A small spectrogram VAE, trained from scratch.
Model: encoder widths [48, 96, 192], decoder norm batchnorm.
Data: trained on babble in 24 made-up languages, each with its own sounds, syllables and stress or tones, from a formant synthesiser, 39062 training examples.
Rows from block 2 of the encoder of a small spectrogram VAE, named by matrix and row number. Each number is 500 + 25 x the weight over its row's rms, rounded and kept within 0 to 999. All counts start at 0. Numbers have three digits each.
After each channel's rows are labels from the 100 clips, of 14976, where the channel reaches its highest value: "strongest on" is what is common among them; "band" is the frequency band that holds the peak. Only what is clearly more common there than usual is listed. The data: babble in 24 made-up languages, each with its own sounds, syllables and stress or tones, from a formant synthesiser.
# conv: pointwise conv (encoder.blocks.2.conv.weight, 48x48x1x1), inputs 0-47

conv.2:514498543488533470528506469501467522452493485523505495458518501495450543493500502494501500522513547512502490491535450468496525477539518481539504
strongest on: mains hum
band: 4000 to 8000 Hz

conv.45:526445528496568472506502508483519502513512510518523509454546501481514504510502483518523492502483529474467499520495494548473520528511480454475468
strongest on: mains hum
band: 4000 to 8000 Hz

conv.42:511509471487486497459498536497511481476522484488538465517497529502525491457434513488479504470465511499502502546508434544515483498498499491520477
strongest on: mains hum
band: 4000 to 8000 Hz

conv.26:497480522492511488415503513501501472500531525491462458517520526504519498512536508520477499511572483465491496536514522500487520494478491503525471
strongest on: quiet level; thin (high-pass)
band: 4000 to 8000 Hz

conv.30:517475546518573517520502511501518517511482504509488505557495556510513500489473495483489492494517476516505510522520509535542486455539497540493521
strongest on: quiet level
band: 4000 to 8000 Hz

conv.4:506506468484482485530520474541526470505466489518492494462480530481465461494490484522497508472479502510505510486527467514509523469526514530423538
strongest on: voice: deep voice; clipping
band: 0 to 250 Hz

conv.18:502495506521541492432494485516471452455506453511474521514499453506477504524563502521481523509503478488514486515479491470506511480521475491478495
strongest on: /ts/; voice: deep voice; /z/
band: 4000 to 8000 Hz

conv.1:494489508551477513445488509515529472533497495453492486480483472488468482501484504543529480518498512498467503478474437516483498445493492467492493
strongest on: quiet level; thin (high-pass)
band: 4000 to 8000 Hz

conv.24:525506471489508507539528492507467440503473472516521535508501547502503505462479501489511487489521468493501508417509537493502485458490490494472511
strongest on: voice: deep voice; clipping
band: 0 to 250 Hz

conv.41:428511477480487514469507519504474480479482482466463513498485478511444490486545510493473503510507478494497481478481444499498514447505524533514505
strongest on: /ts/; /z/
band: 4000 to 8000 Hz

conv.6:508502476480468530460511491487498467423528486478499499508498487491447519482567497464507498508461508509506478497497450471506523513505522498498513
strongest on: mains hum; clipping
band: 250 to 500 Hz; 500 to 1000 Hz

conv.15:498502480485518498395499490482458430443464483495500482514490491509479496504486505505523512488487499505516483505525479516511498485499503489534495
strongest on: clipping; /ts/; /s/
band: 4000 to 8000 Hz

conv.39:505478468499450501435499494474518518514507472483507565506480497508533513483468515473487511517460489512516496493515455470481526460505540503500522
strongest on: /s/
band: 4000 to 8000 Hz

conv.0:502511473513429537537547515500514484498518526513517492504494502479434467502491496488476496520522487484502514521516461498513535500467455511471529
strongest on: clipping; voice: deep voice
band: 0 to 250 Hz

conv.7:505532522473535489428515464493514467451509499482524495513507527516445542529493513521526496487488481503494471483484474497493529459488483529494490
strongest on: clipping
band: 4000 to 8000 Hz; 0 to 250 Hz

conv.34:505505504517496529412475527466507478515515522511503503497523519503468478497508512479501479514507503489473506448501527531497497419489496497536503
strongest on: quiet level
band: 4000 to 8000 Hz

conv.19:504552525511523509488504456544516473474526545505542481504450527511510471505487486506499497473530494492513490525501482521495534470490441476468500
strongest on: quiet level; thin (high-pass)
band: 4000 to 8000 Hz

conv.43:490488471486499497446469486472461480491490457467506543505488538525518510513538508501474524520456500511501463510462440514502495491465518499498481
strongest on: /ts/; /z/
band: 4000 to 8000 Hz

conv.36:516517513463464486430501500499495501545516520492487553492485447498470521495501499548522490500498527476476488506467455471473497471507519485503508
strongest on: mains hum
band: 4000 to 8000 Hz

conv.44:504509501508479492431510514530466453514505506500443532510493532502518448538482515511489512522511503507512501451525472524503503507521504453469502
strongest on: quiet level
band: 4000 to 8000 Hz

conv.11:482517509472454483474520498501510516521479470452480511470457486499459495511530505504537466520480530459517511509502450508447503476523529494513517
strongest on: /ts/
band: 4000 to 8000 Hz

conv.28:508538435510422513472494476506467497488460507446484504516497511516529515508519509486462531520520506504505489511511448495491480498519495486498519
strongest on: /ts/; clipping
band: 4000 to 8000 Hz

conv.22:500509529496510506539502495507532474522498488507444491520511484511454490519552528537551499516498540501486486472489515474466464553527494491477501
strongest on: mains hum
band: 4000 to 8000 Hz